From a checkpoint of a small self-supervised image encoder.
Model: 14.4M parameters, 32-pixel images, patch size [2, 2].
Rows from block 8 of a small self-supervised image encoder, named by matrix and row number. Rows with one number belong to one neuron. Each number is 128 + 24 x the weight over its row's rms, rounded and kept within 0 to 255. All counts start at 0.
After each neuron's rows are labels from the 100 images, of 14976, where the neuron reaches its highest value: "top examples" is what is common among them; "colour at peak" is the nearest of a few named colours to the mean colour under the peak. Only what is clearly more common there than usual is listed. The data: scattered letters and digits in many colours. In brackets: how many of the 100.
# fc1: MLP up (model.blocks.8.mlp.fc1.weight, 768x192), inputs 96-191
# fc2: MLP down (model.blocks.8.mlp.fc2.weight, 192x768, transposed), outputs 96-191

fc1.395 [164 147 138 147 149 126 117 100 145 143 134 136 122 137 146 153  94 125 113 146 131  92 120 155 111  98 136 119 113 134 139 153 147 144 105 126  99 123 186  83 157 137 115 137 103 160  86 160 131 176 137 106 115 126 118 101 114 100 117 115 106 167 103 125 120 107 180 134 141 155 121  98 123 116 124 161 158  71 132 109 137  98 110 134 144 188 116 116  80 148  94  95 149 105  99 128]
fc2.395 [112  85 110 106 101 124 169 131 109 125 113 138  90 145 190 126 159  99 134 120  87 128  97  88 123 126 108 154 123  83 113 157 141 105 125 140 118 167 107 163  78 147 130  96 163 130 125 103 125 116 115 105 172 130  80 130 154 148 145  88 112 147 100 119 130 139 125 149 121 124 119 126 158 156  77 115 134 126 135 108 135 170 126 126 126 121 151 166 163 126 142 135 126 186 106  66]
top examples: brown (43)
colour at peak: pink (48)

fc1.32 [158  99 117 119 116 115 140 112  97 163 135 130  89 115 136 100 103 149 123 139 134 129 155 143 127  79 219 152 136 151 139 110 138 115 129 104 137 103 113 147 154 116 168 134 112 130 164 154 127 167  78 121 110  98 113 140 136 128 146 115  70 122 139 127  84 104 130 132 124 102 134 103 114 123 151 136 133 118 135 111 105 132 147 137 108 172 106 141 125 104  96 106 127 104  97 163]
fc2.32 [140 164 123 153 146 118 120 127 170 150 154 126 148 140 179 142 137 121 113 121 114 158 108 109 137 161 123  89 127 144 117 142 124 107 124 130 108  95 123 106 117 106 135  98 153 118 130 169 140 121  95 148 146 132 105  73 124 138 134 152 179 138 144  85 140 152  84 168 129 147  93 146 145 127 103 153 104 162  98  76 171  96  99 153  77 136 141 110 117 121 104 154 127 104 147 185]
top examples: green (82); count: six (56); orange (41)
colour at peak: green (34)

fc1.583 [166 152 125 122 119 100 135 101 128 143 135 100 146  96 100 135 136 140 132 146 141 151 109 110 111 149 165 104 136 189 137 159 122 105 146  83 134 131 104 133  78  91 116 172 127 157 140 111 135 103 133  97 114 126 178  78  83 128 129 128  76 122 129 133 154 127 131 113  98 119 141 153 121 144 126 188  91 122 101 132 111 101 144 125 103 123 147 116 138 124 113 138  82 168 124 123]
fc2.583 [132 113 102 140  94 117 114 121 159 176 141 162 175 134 123 104 106 124  94 142 108 100 140 144 130 106 117 114 134 146 136 134 108 125 135 131 111  93 141 134 109 136 128 133 144 118  64 154 127 154 117 100 129 169 165 105  84 165 124 119 108 144 179 157 103 115 139 126 147 121 139 138 126 173 122 111 124 142 163  82 154 142 115 137 132 160 120 134 135 119 170 127 132 116  88 107]
top examples: purple (41)
colour at peak: white (54)

fc1.0 [114 105 136 136 138 114 137 104 103  76 119 105 134 117 134  97 141 163 101 163 157 137 129 122 124 137 170 133 116 168 104 102 105 125 150 112 121 186 130 111 142 110 104 150 137 142 163 161 118 116 140 136 128 136 113 147  97 131 104 141 176 168  72 131 132  92 120 102 126 161 150 144 100 131 178 104 152 108 117 147 104  94 103 134 151 141 100 141 165 123 135 145 115 160 137 102]
fc2.0 [116 136 130  96 101 129 117 142 136 145 127 136 139  83 118 154 129 146 145 106 117 150 118 143 131 110 156 106 107 134 119 158 126 125 158 146 166 147 141 124 108 175 152 123 105 178 103 138 144 149 103 143 142 105 103 118 108 161  87 165 122 143 137  77 156 144 144 126  97 138  81 137 165 147 103 176 114 119 149 134 127  82 133 147 123 190 114 111 110 152 100 143 143 141 124 130]
top examples: black (72); purple (55); brown (50); blue (49)
colour at peak: pink (43); grey (34)

fc1.422 [124 152 138 123 133 105 115 125 123 102 103 168 127 128 152 118 119 145 120 133 150 123 140  88 132 149 119 191 195 126 106 103 160 129 165 104 135 144 129 113 158 129 125 104 127 116 112 116 127 123 172  83 148 126 150  85 107 166 130 173 140 104 157 139 148 107 149 120 136 151 150 123  95 156 206 157 103 102 120 128 117 122 135 119  99 124  87 173 159 112 154 135 107 113 144 128]
fc2.422 [132 131 147 104 120 154 161 116 129 145 110 142  92 129 125 136 143  77 117  81 156 130 145 164 134 111 102  76 104 132 193 127 164 101 109 182 145 122 145 119 118 167 125 133 139 136 136 156  76 114 141 150 141 157  94 156 126 121  85 166 121 151 115 109 124 166 146 156 147 131 123 154  96 111 103 118  98 154 151 143 123 168 147 128  95 104 178 109 126 108 104 104 120 129 100 128]
top examples: black (48)
colour at peak: pink (44)

fc1.315 [104  89 145 140 109 126 120 116 148  82  59 116 160 118  88 152 151 129 182 109 141 139  88 129 139 141 126 148 113 127 151 104  54 131 118 146 151 179 107 121 116 117 130 116 152 138 115 121 102 115 135 135  97 123 136 170 134 156  94 120 146 126 112 132 170 117 104 118 113 146 129 162 182  88 130 108 108 127 152 103 119 123 139 166 157 116 113 144 116 154 142 137 143 104 141 131]
fc2.315 [125 155 161  93 144 187 158 136 129 159 129 162 102 162 148 121 153 167 159 109 114 105 174 121 159 155 142 142  95 112 146 106 138 173  88 108  97  73  94 140 130 144 123 160 115 179 147 134 124 169 126 110 120 123  94  92 111 106 124 164 114 118 154  92 128 117 119 161 129 142 130 148 132 173 120  86 132 112 111 125 146  98  89 117 124 115 115 119  97 152 132 106 133 154 159  98]
top examples: red (90); the character M (33); the character W (25)
colour at peak: pink (52)

fc1.574 [ 84  94 124 136 165  78 129 101 164 130 161  88 166 142 119 118 135  97 143 125 140  87 169 106 119 110 101 140 156 141 118 151 108 154 112 104 175 140 130 122 162 135  94 106 151 147  96 136 131 157 115 133 152 107 144 105 135 130  91 111 111 143 110 175 110 159 149 167 113  82 117 136  92 157 112 155 130 162 118 124 134 127 103 126 167 105 131 141 129  99 121 121 168 160 120 147]
fc2.574 [151 154  90  85 105 178 156 148  67 129  95 165 121 124 136 125 150 107 112 102 126 143 148 113 152 191 106 117 100 139 124 139 127 163 132 110  84 132 122 163 139 121 114 146 127 122 145 154 151 125  94 151 128 115 118 150 104 146 119 144 137 130 107 111 146 104 139  57 141 139 158 136 134  49 129 108  76 134 140 133 120 115 151 143  86 155 135 144  93 149 162 147 132 106 138 119]
top examples: red (65); purple (40); the character C (35)
colour at peak: pink (55)

fc1.197 [153 133  97 104 125 114 127 140 152 112 112 118  94 145 156 142 132 125 112 171 107 132 157 112 123 140 143 137 139 124 121 112 119 173 129  78 157 121 152 135  99 132 155 134 110  83 163 125 120 128 142 126 106 101 102 114  93  90 105 133 132 129 115 181 157  95  88  75 114 148 157 153 113 103 140 128 103 151 117 173 167 146 134  58 115 160 118 118  92 151 116 120 102 134 111 137]
fc2.197 [126 109 121 139 116 144 104 134  82 107  82 121 138  90 145 108 125 135 114 102 173 149 150 161 106 161 125 115 119  99 106 115  99 127 103 164 145 134 119 147 152 162 168  91 156  99 170 100 132 158 131 133 134 119 117 176 156 159 150  86 116 171 156 103  88 137 178 136 120 129 115 126 152 137  98 162 134 161 128 107 128 100 122 159 139 135 126 120 169 101 162  84 174 134 127 116]
top examples: count: six (41)
colour at peak: brown (34)

fc1.184 [104 115 142 144 139 148 116 128 167  96 127  97 119 114 107 134  91 167 112 127  97 177 119 126 105 123 135  70 102 102 118 146 167 124 130  95  99 148 127 159 152 143 139 124  91  89  95 162 114 148 104 126 114 142 125 115  90 112 114  92 134 192  79 107 132 153 137 137 125 132 131 123 110 167 118  76 140 111 116 119 109 121 178 148 112 143 121 118 155  95 107 108 141 115 128 120]
fc2.184 [139 103 139  99 161 141 129 129 104 164 103 122 124 152 100  82 158 136 142 105 128 123  85 138 122  91 188 199 120 156 121 131 136  89 125 167 113 114 134 114 111 149 148 133 114 107 132 146  97 142 142 135 113 118 146 136 157  88 157 150 133  93 151 146 123 119 118 120 133  93 154 107 167 105 113 141 137 102 124 119 151  72 133 115 150 123 121 148  83 134 118 140 167 124 139 152]
top examples: brown (87); black (43)
colour at peak: grey (59)

fc1.619 [145 178 144 139 132 201 132 115 128 133 153 104 142 130 164 127 127 114 146 137 161  99 116  94 133 116 142 144 128 160 178 102 123 124 102 140 123 136 149 162 108  96 108 140 135 160  98 173 139  93 115  95  98 176 155 116 151 122 119 152  92 116 125 123 116 108 122 105 148 159  93 106 100  69  95 148 156 119  74 159  99 143 138  92 170 110 143 131 118  97  86 146 122 129  90 144]
fc2.619 [141  90 108 131 139  87 107 152 159  90 140 160 113  92 106 132  85 176 160 166 106 130 135 167  99 158 149 134 137 155  90  91 146 160 111  89 131 169 129 108 147 143 124 161 102 136 169 153 110 150 153 164  84 132 138  87 146 108 127 116 101 129 137 150 113 144 184 119  87 108 106 112 135 130 128  98 155 115  94 102 148  93  94 138 118 169 112 143 107 153 152 150 138 108 163 107]
top examples: white (56); pink (46)
colour at peak: grey (43); brown (40)

fc1.485 [100 130 166 133 128 132  60 166 129 150  84 120  95 122 104 138 116 110 131 129 141 120 155  92 165 114 137 120 118 142 162 167 142 102 138 135 124  87 112 143 102 149 101 127 132 111 104 146 126 161 142 102 120 142  96 107 118 113 123 128  83 107  94 162 116 120 125 101 138 145 139 149 134 156  91 147 153 123 116 141 121 139 121  74 152 146 175 109 178 137 122 156 130 143 142 155]
fc2.485 [155 122  75 141 122 125 147 129 121 121 127 120  87 138 116 104 143 109 157 129 137 132 113 145 114 121 113 106 127 139 123 133 164 106 133  96 171 160 109 152 143 109 156 113 109 173 137 125  98 116 155 117 135 104 124 191 113 153 147 160  70 150 130 112 131 120 118 113  87 151 140 144  69 115  79 142 112 132  95 111 149 135 132 129 108  95 141 175  85 117 147 138 137 101 146 126]
top examples: black (77); blue (41); the character Y (25)
colour at peak: grey (44)

fc1.264 [135 155 179 129 124 135 117 142 107  94  97 164 107 132 139 166 141 165 115 126 119  95 161 123 120 140 165 139  81 137 138 129 121 135 133 103  94  72  95 152 128 197 108 129 146 118 142 123 116 151 118 101 139 113 137 134 145 117 118 125 155 157 164 121 168 156 140 102 102 133 170 169 115 141  84  98 107 142 144 170 141 129 132 138 150  97 147 140  92 140  92 146 111  98 135 117]
fc2.264 [104 185 142  89 114 111 120 160  94 141 128 148 130 123 135 135 161 108 105  81 168 138 119 137 161 171 117 131 159 124 119 141 132 147 125 138 181 123 141 102 110  85 132 121 101 126  80 116 112 119 123 134 109 113 124  96  86 109 130 140 121  92  47 120 136 162 117 140 177 139 103 100 161 123 102 134 118 144 128  92 122 142 106 124 103 135 172 105 120 115 119  99 135 133 140 126]
top examples: purple (60); blue (52); black (51)
colour at peak: pink (54)

fc1.161 [139 130 182 111 133 171 176 114 115 129 151 108 156 161 128 110 137 121 109 145 145 129 136 135 150 146 124 133 122 132 107  70 105 132 124 109 130 101 127  99 150 100  99 151  71 137  86  95 140 124 124 123 126 135 135 137 183 132 146  95 155 102 142 110 137 127 143  77 155 110 133 106 113 117 107 156 138 180 161 137 134 127 104 128 125  77 108 127  95 122 152 128 136 111 120 115]
fc2.161 [146  80 106 165 117  95 151 165 155 136 143 161 138 118 136 167 128 101 113 122 155 123 143 122  92 119  85  99 191 143 146 145 114 113 139 142 166 150 129 120 161 149 121 113 134 148 148 123 171 100 151 120 118  88 109 112 105 120 127  91 106 129 102 130 118 192 115 149 103  87 133 131 138  89 147 118 127  75 127 139 116 150  92 137 163 178  88 127 156 150  87 142 146 147 134 128]
top examples: white (77); pink (53)
colour at peak: brown (62); grey (32)

fc1.512 [ 66 155 167 126 190 117 143 111 125 121  71 132 120 129 148 130  84  99 103 139 119 140 107  84 165 140 152 129 131 121 111 145 140 115 132 124 146 123 131 155 129 134 118 123 130 125  89 161 135 110 125 150 112 139 115 160 116 145 162 137  92 184 115 113 141 152 109 147 119 106 116 135 128 133 162 113 161 145  92 122  91 103 132 118 147 115 155 120 163  92  86 124 151  95 186 136]
fc2.512 [164 139 119 113 141 137 130 105 147 120 142 136 115 135 138 127 181 154 113 110  98 136 133 160 122 149 138 145 133 145 140 121 156 128  94 149 146 135 155 115  67 105 159 127 146 102 143 138 138 120 146 119 136  65 114 131 117  91 100 131  93 121 122 118 118  81 157 120 118 143  91 111 131 157 125 149 125 106 146 140 153 119 129 155 142 148 117 158 108 118 118 176 106 169 113 134]
top examples: brown (63); black (47); the character U (28); the character W (25)
colour at peak: pink (48); grey (30)

fc1.183 [151 117 147  96 152 129 156 128 121 120  98 138 111  92 159 142 128 128 152 112 154  60 118 111 118 131 120 140 122 141 126 109 130 128 156 138 113 107  91 131 162 154 155 155  84 143 126 125 109 105 116 128 133 132 132 117 120 108 158 130 105 136 153  92 151 104 139 169 137  69 132 150 145 128 118 112  84  84 155 119  91 122  99 150  90 162 140 136 121 126  89 132 101 111 134 174]
fc2.183 [162 165 115  90 174 113 150 117 135 123 140 130  72 122 113 121 123 108 136 143  77 139 149 153 113 170  78 116 117 147 134 145 137  96 108 159  79 173 127 106 145 143 118 146 159 129 133 127 118  86 147  76 118 156 128 138  98 128 122 142 133 143 141 120 130  97  86 132 116 131 140 118 119 124 115 143 154 144 160 168 115 126 128 123 141 140  98 128 146 148 118 145 120 126 147 121]
top examples: the character Y (30)
colour at peak: brown (38)

fc1.327 [151 152 108 130 157 125 155 143 173 131  93 107 118 104 143 147 104 123 100 149 153 131  86 138 153  83 163 152 108 165 124 149 179 164 128 125 119 150 115 110  98 139 120 178 138 129 143 126 157 106 143 158 103  80 118 154 120 114 112 144 140 209 144 165 160 158 140 123 149 101 122 152 161 181 123 137 105 133 102  93 120 157 153 133 119 115 137 145 104 102 112 141  83 118  91 128]
fc2.327 [126 153 118 101 116 114 116 151 134 147 184 157 169 157 128 111 127  92 158 138 154 134 104 123 124 150 119 123 119 136 134 141 133 109  92 161 126 120 135 134 130 141 183 154 142 104 109 141 143 164 125 104 157 133 140 110 145 152 132 108 106 109  92  78  93 125 151 165 121 134 123 149 122 128 150 133 173 131 182 111 105 135 137 130 138  99  81 118 128 149 138  85 187 123 154 136]
top examples: purple (46); brown (46); blue (45); black (40)
colour at peak: white (52)

fc1.698 [161  93 150  97 149 139 149 111 109 145 127 137 122 160 101 151 119 136 152 128 155 102  95 147 122 108 137 178 133 122 125 166  63 125 114 152  96 102 162 140 118 131 128 122 115 109  95 109 159 127 144 142 135 130  87 141 133 104 129 154 125 105 142 132 170  95 190 120 104 141 129 133 150 153  98 135 113 145 117 132 149 159 157 121 140 157 139 124 155 125 110 127 143 146 134 118]
fc2.698 [121 156 147 135 141 151 132 150 107 145 142 121 141 155 159 143 110 111 104 116 127 107 152 115 162 153 106  82 130 140 113  89 139 138  95 104 100 142 107  92 139 128 151 137  93 174 110 111 100 156 139  84 101 146 105  95  92 115 147 106  87 140 135 106 139 154 103 108  89  93 162 165 146 152 148 105 141  88 165 136 105 132 159 156 139 111 138  95 110 163 125 133 147 113 123 160]
top examples: green (77); count: six (37)
colour at peak: grey (44)

fc1.177 [ 63 104 109 120 202 132 170 124 118 119 139  95 156 137 103 121 177 124 128 178 135 111 128 150 132 136 117 158  73 177 135 116 123  88 175  97 142  79  93 115 121 143  98 105  73 126 116 105 128  90 109 180 101 132 154 116 114 104 163  89 150 114 117 143 130 156 136 105 139 139 172 102 157 135 132 133 165 135 146 135 128  94  97 148 114 123 144 135 153 125 139 164 115 134 135 129]
fc2.177 [164 147 148 128  97  95 122 133  75 165 162 116 137 136 143 131 116 148 107 108 137 131  99 137 139 117 137 131 125 139 108 109 120 154 134 120 166 186 138 191 178 165  94 157 140 115 119 127  97 136 149 105 182  83 131 115 143 164 117 168 110 107 130 147 130 126 126 139 107 104 162 145 141 155 134  92 171 128 102 126 107  99 156 124 152 128 122 119  75 146 120 120 103 146 148 142]
top examples: count: six (62); pink (41); orange (40); the character W (25)
colour at peak: brown (36)

fc1.544 [155 142 167 130 145 117 111 174 102 108  96 125 136 122 109 131 139 150 149 100 179 140 196 155 137 177 133 147 139 114 148 118 104 131  97 111 139 128  96 100 129 125  64 117 133  91  66  79 128 148 102 139 141 132 135 128 153 106 106 135 126 167 132 151 107 151  97 113  90 130 135 146  98 138 136  77 141 116  90 134 140 180 123 113 160  96 151 138 133 132 159 115 153 102 150 107]
fc2.544 [118 150 130 163 100 125 133 122 164 131 152 104 141 144 176 137 102 110 157 161 119  90  96 146 116  96 131 142  88 141 125 142 151 140 125 126 145 144 131 141 127 149  74 137 151 149 133 121 118  91 127 153 117 152  97 130 113 117 102  81  96 151 143  84 143 120  99 129 115 133 125 141 133 137 113 122 128 148 159 108 139  76 156 120 128  88 121 168 120  92 117 134 138 161 135 121]
top examples: red (73); black (41)
colour at peak: pink (55)

fc1.559 [107 118 125 149 166 106 112 152 115 151 120 100 171 160 159 174 155 104  96 117 122  94 143 145 124  93 159 145 129 141 165 154 127 128 123 126 147 192 124 142 134 131 126  74 124 146 158 153 128  86 129 118 112 140 113 121 140 115 107 178 149 103  98 118 149  96 121 117 118 148 120  73 133  98  90 116  96 162 106 167 136 124 130 100 151 101 138 117 159 160  91 146 120  94 161 154]
fc2.559 [171  94 173 150 171 180 110  97  87 106  96 130 148  92 150 137 133 145 144 149 126 130 100 107 112 167  93 136 104 173 121 128 122  69 153 121 110 108 142 152 140 105 127 107 111 148 155 110 102 114 108 108 141 106 152 132 169 107  88 123 132 124 157 119  97 138 156 162 126 105 129 143 146 132 111 109 109 132 117 135 126 141 143 118 113 137 133 101 141  73 168 112 161 177 155 102]
top examples: purple (48); blue (45)
colour at peak: white (62)

fc1.504 [120 135 113 155 104 157 159 124 139  97 115 139 124 112 193 171 118 140 141 121 132 122 131 155 119 155 131 144 183 142  99  96  94 128 162 110  86 146 164 121 102 111 124 159 129 110 111 106 116 134 151 140 122 109 102 138 160 139 139 123 125 152 188 123  94 131 131 128  76  92  82 123 159 134 121 115 122 138 129 155 123 154 128  92 140 109 142 109  77 116 155 127 127  88  84 150]
fc2.504 [116 171 152 136 116 122  99 100 116 150 154 133 101 164  80 111 124 104 180 155 159 145 122 136 149 159  82 114 124 105 135 167 135 116 150 131 135 140 112  97 150 125 122 149 142  95  96 146 133 135 117  68 125 117 135 124 138 126 100 129 129 143 105 125 170 142 120 148 118 151 131 101  90  91 103  93 132 118 121 137 101 127 133 165 148 153 169  94 105 141 120 179 133 117  94 110]
top examples: green (78); black (53); blue (48)
colour at peak: pink (43)

fc1.383 [117 123 155 137 164 135 146 157 224 169 136 166 130 140 135 118 128 134 131 109 126 131 144 141 108 149  85 129 122 114 146 118 112  86 155 156 128  90 158 105  86 100 133 118 100 127 113 101  68 139 133 149 134 112 108  96 123 138 119 116 145 118 110 119 162 120 120 135 137  57 127 114 160 123 134 151 144 125 116 162 115 151 131 129 140 112 133 113 113 106 146 102  86 138 144 138]
fc2.383 [110 117 141  77 111 140 123 135 104 117 140 136 141  90 115 112 139 116 167 112 119 142 146 140 116 175 128 150 119 100 108 158 146 122 150  79 137 117 111 164 110  94  86 139 123 135 137 125 138 117 142 101 139 102 111 108 108 100 161 135 133 125 133 164 138 105 146 114 148 138 140 151  87 150 130 100 117 104 119  81 148 125  97 156 123 128 143 164 172 112 143 149 180 163  93  92]
top examples: red (74); the character O (33)
colour at peak: pink (54)

fc1.715 [173 169 105 131 118 101 118 155 112 144 132 155 119  91 104 157 142 173 136 143 114 124 114 143 107 151 123 112 106  97 119 130 114  84 160 159  97 141 131  95 111 119 126 131 117 110 157 131 114 138 150 128 145 125 138 162 135  98 143 150 135 116 143 111 120 118 165 120 139 102 182 158  78 158 104  84 130 196 162 134  85 139 131  98 181 112 132 144 110 118  84 133 158 134 102 119]
fc2.715 [148 128 187 105 150 142 102 157 141  90 134 154 121 135 107 117 146  87  75 100 173 103 136 154 141 139 138 140 121 126 101 104 118 136 126 109 152 123 129  91 104 102 139 183 124 117 133 143 128  88 111 135 104 163 121 131  96 116 147 103 102 125 118 133 157 130  88 116 171 129 144 129 130 148 120 166 116 135 121  93 132 108  99 114 152 172 160 110 119 138 120 132 137 124 112 142]
top examples: green (66); blue (50); purple (48); brown (45)
colour at peak: white (53)

fc1.645 [132 130 110  93 128  80 109 133 178 154 120 116  99 139 175 119  94 121 125 166 145 112 144 132 111 136 132 145 109 145 116 127 146 128  63 126 144 142 109 128 170 143 156 111  89 156 137 134 119 172 121 123  98 113 139 154 113 128  98  87  73  92 109 146 132 157 130 171 119 140 102  94 122 147  91 138 160 152 114  82 107 123 124 110  96 157 157 115 101 107 122 113 110 108 157 112]
fc2.645 [143 115 152 163 133 109  90 100 119 116 121 149  98 100 139 152 175 123 115 128 163 104 127 152 193 117 129 107 152  98 116 119 165 124 133 166  79 126 148 106  98 117  84 139 149  94 144 117 126  95 101 110 115 140 157 116 141 131 108 137 129 129 109 112 149 164 133 106 148 123 158 137 143 118 110 124 136 117 120 180  99 136 143 116 140 113 181 173 125 123  97 190 137  79  76 115]
top examples: red (96); purple (49); black (45); blue (45)
colour at peak: pink (80)

fc1.678 [143  93 111 108 127 147 145  95 160 118 153 133 105 103 109 136 134 138 124 107 161 111 182 108  92 142 130  93 156 156 150 153 128 108 117 152 132 143 181 143 151 133 188 118 121 134 131 155 105 159 169 100 118 108 124 153 140 109 134  95  89  95 105 118 113 141 125 105 112 177 146  99 127 152 175 141 140 131 109 179 131 168  90 109 115 129 143 134 102  92  72 112 122 142 119 139]
fc2.678 [119 141  92 116 135 130 105 142  92 149 145 147 115 180 158 153 134 157 128 117 100  75 108 144 117 127 148 113 107 106 112 131 105 144 157 103  98  93  72 154 120 127  84  85 124 122 113 115 183  95 132  94 138 146 154 119  99 121 109 130 141 106 124 141 173 131  92 105 152 124 100 123 135  89 107 157 137  92 166  56 154 130 173 160 111 135 137  99 136 120 124  99 171 149 110 137]
top examples: green (73); white (44); orange (40)
colour at peak: brown (61)

fc1.291 [129  83 130 166 144 144 128  76 154  96 116  92 102 145 124 134 139 109 106 104 118 140 109 120 157 110 130 151 127 135 106  93 129 148 130  91 143 128 116 168 164 142 172 161 114 142 110 148 141 128 138 130 146  91 162 120 131 157 128 131 114 124 114  88 123 143 131 109 110 165 126 115 104 147 130 119 119 123 134 118 136 117 132 126 129 108 119 114 109 107  54 138  64 142 157 123]
fc2.291 [190 189 157  91 128 129 141 168 116 163 111 151 154 151 117 141 133 112 133 157 110 145 115 156 102 108 105 115 133 104  99 114 129 114 159 182 116 168 151  97 148 101 149  77 106 131 132 100 114 147 143 107 137 186  98 133 142 108 138 137 144 116 136 153 104 121 134 125 127 135 147  95 158 113  89 106 144 141 131 161 118  94 145 116 127 176 135  86 119 139 158 135 161  84  71 116]
top examples: brown (52); count: six (42); the character W (26)
colour at peak: pink (43)

fc1.178 [121 165 102  94 126 129 162 141 108 158 115 112 122 119 135 112 160 100 149 131 165  96 137 161 144 108 111 137 132 159 156  99 125  71 116 108  72  86  97 169 118 134 155 155 169 133 124 120 153 125 124 165 116 132 156 127  97 122  93 122 149 167 151 144 110 155 116 148 111 123 114 104 105  99 149  86 141  93 106 162 143 109 130 118 160 145 136 123 145 115 162 154 114 138 160 146]
fc2.178 [150 164 127 164 106 155 139 126 142 151 100 156 144 138 147 106 155 131  97 141 140 146 128 149 154 100  94 160 101 113 130 117 171 157 140 170 151 103 106 133  89 143 158 133 104 138  90 165  89 105 124 155  94 121  97 135 149 152 112 144 149  93  99  98 172 131 164 135 132 138 101 129 109 101 129  94 142  92 111 115  96 154 110 155 165 160 151  95 103 126 122  98  97 157  94 134]
top examples: count: six (58); white (45); pink (42); yellow (41)
colour at peak: brown (32)

fc1.703 [112 156 100 111 144 114 123 141 165 116 187 103  86 126 129 147 163 100 136 136 100 134 114 140 106 126 143  96 125 110 171 113 142  91 116 138 140 142 126 115 123 109 144 117 117 103 119 116  71 134 134 145 107 143 138 103  86 120  64 118 132 138 132 163 122 150 102 114 161  90 127 108 135 145 127 120 127 140  79 117  99 124 101 112 140 134 137 106 142 127  93  96  85 103 166 129]
fc2.703 [119 112 146 154 100  77 116 135  96 116  87 145 126 115 120 126 127 152  99 129 136 142 121 117 141  95 141 111 138 166 143 132 142 125 111 156 123 125 155 115 111 142 120 221 118 148 160 131 135 113 140 122 138 117 120  93 199 135 147 122 108 124  71  77 145 136 121 145 132 165 174 133 146 117 117 123 136  75 152 163 149 115 166 160  97 130 116 154 124 114 163 109 161 130 100  60]
top examples: red (90); orange (54); pink (49); yellow (46)
colour at peak: brown (80)

fc1.753 [123 156 139 144 114 112 102 178 146  79 144 102 127 146 109 104 100 151 157 125 123 129 108 126 127 135 108 127 126 124  97  62 147 154 138 168 117  94 143 125  79 128 134 164 127 112 100 139 112 125 126 145  98 132 119 122 109 153 106 109 106 156 175 108 151 166 136  83 140 153 136 127 196 122 106 116 176  93  92 148 117 150 116 131 158 146 178 154 102  99 153 118 155 126 145 139]
fc2.753 [109 109 105 152 127 133 142 130 122 144 152 121 133 110  79 153 170 112  98 127 156 100 162 144 153 153 161 168 111  90 111 113 122 153 109 140 118 131 194 111 120 131 142  88 105 138 114 141 140 122 108 140 172  97 110 103 146  98 135 148 153  99  82 166 135 148 104 123  87 120 149 106 104 146 107 125 102 117 131 139 131 107 109 124 157 135 135 116 131 156 147 117  97 162 143 132]
top examples: green (71); the character W (32); the character M (28); the character N (25)
colour at peak: grey (48)

fc1.256 [165 132 116 105 154 126 133 106 156 153 154  81 176  92 107 153 127 104 139 151 134 140 140 161 119 104 194 154 145 126 168  88 119 141 118 163 108 112 100 113 189 110 125 104 115 148 125 156 115 115 131 111 117 111  97  95 114  95 148 114  99 128 124 145 135 115 126  92 154 146 124  88 139 164 138 162 100 137 113 117 147 122  95 121 140 135  95 118 122 157 141 144 130 125 168 149]
fc2.256 [113 120 120 132 124 115 120 107 121 155 113 104  84 130 162 123  96 141 112 152 158 153 171 102 146  83  83 108  85 152 153 102 150 117 130 104 156 151 132 129  88  97 138 178 182 104 112 118 161 128 101 160 170 159 163 140 114 106 106 131 111 116 132 135 127 150 134  87 176 129 105 150 105 129 118 119 163 130 138 116 123 137 149 154 133 117 156 108 112 118 148  74 108 157 130 122]
top examples: red (72); pink (50); yellow (48); orange (47)
colour at peak: brown (57)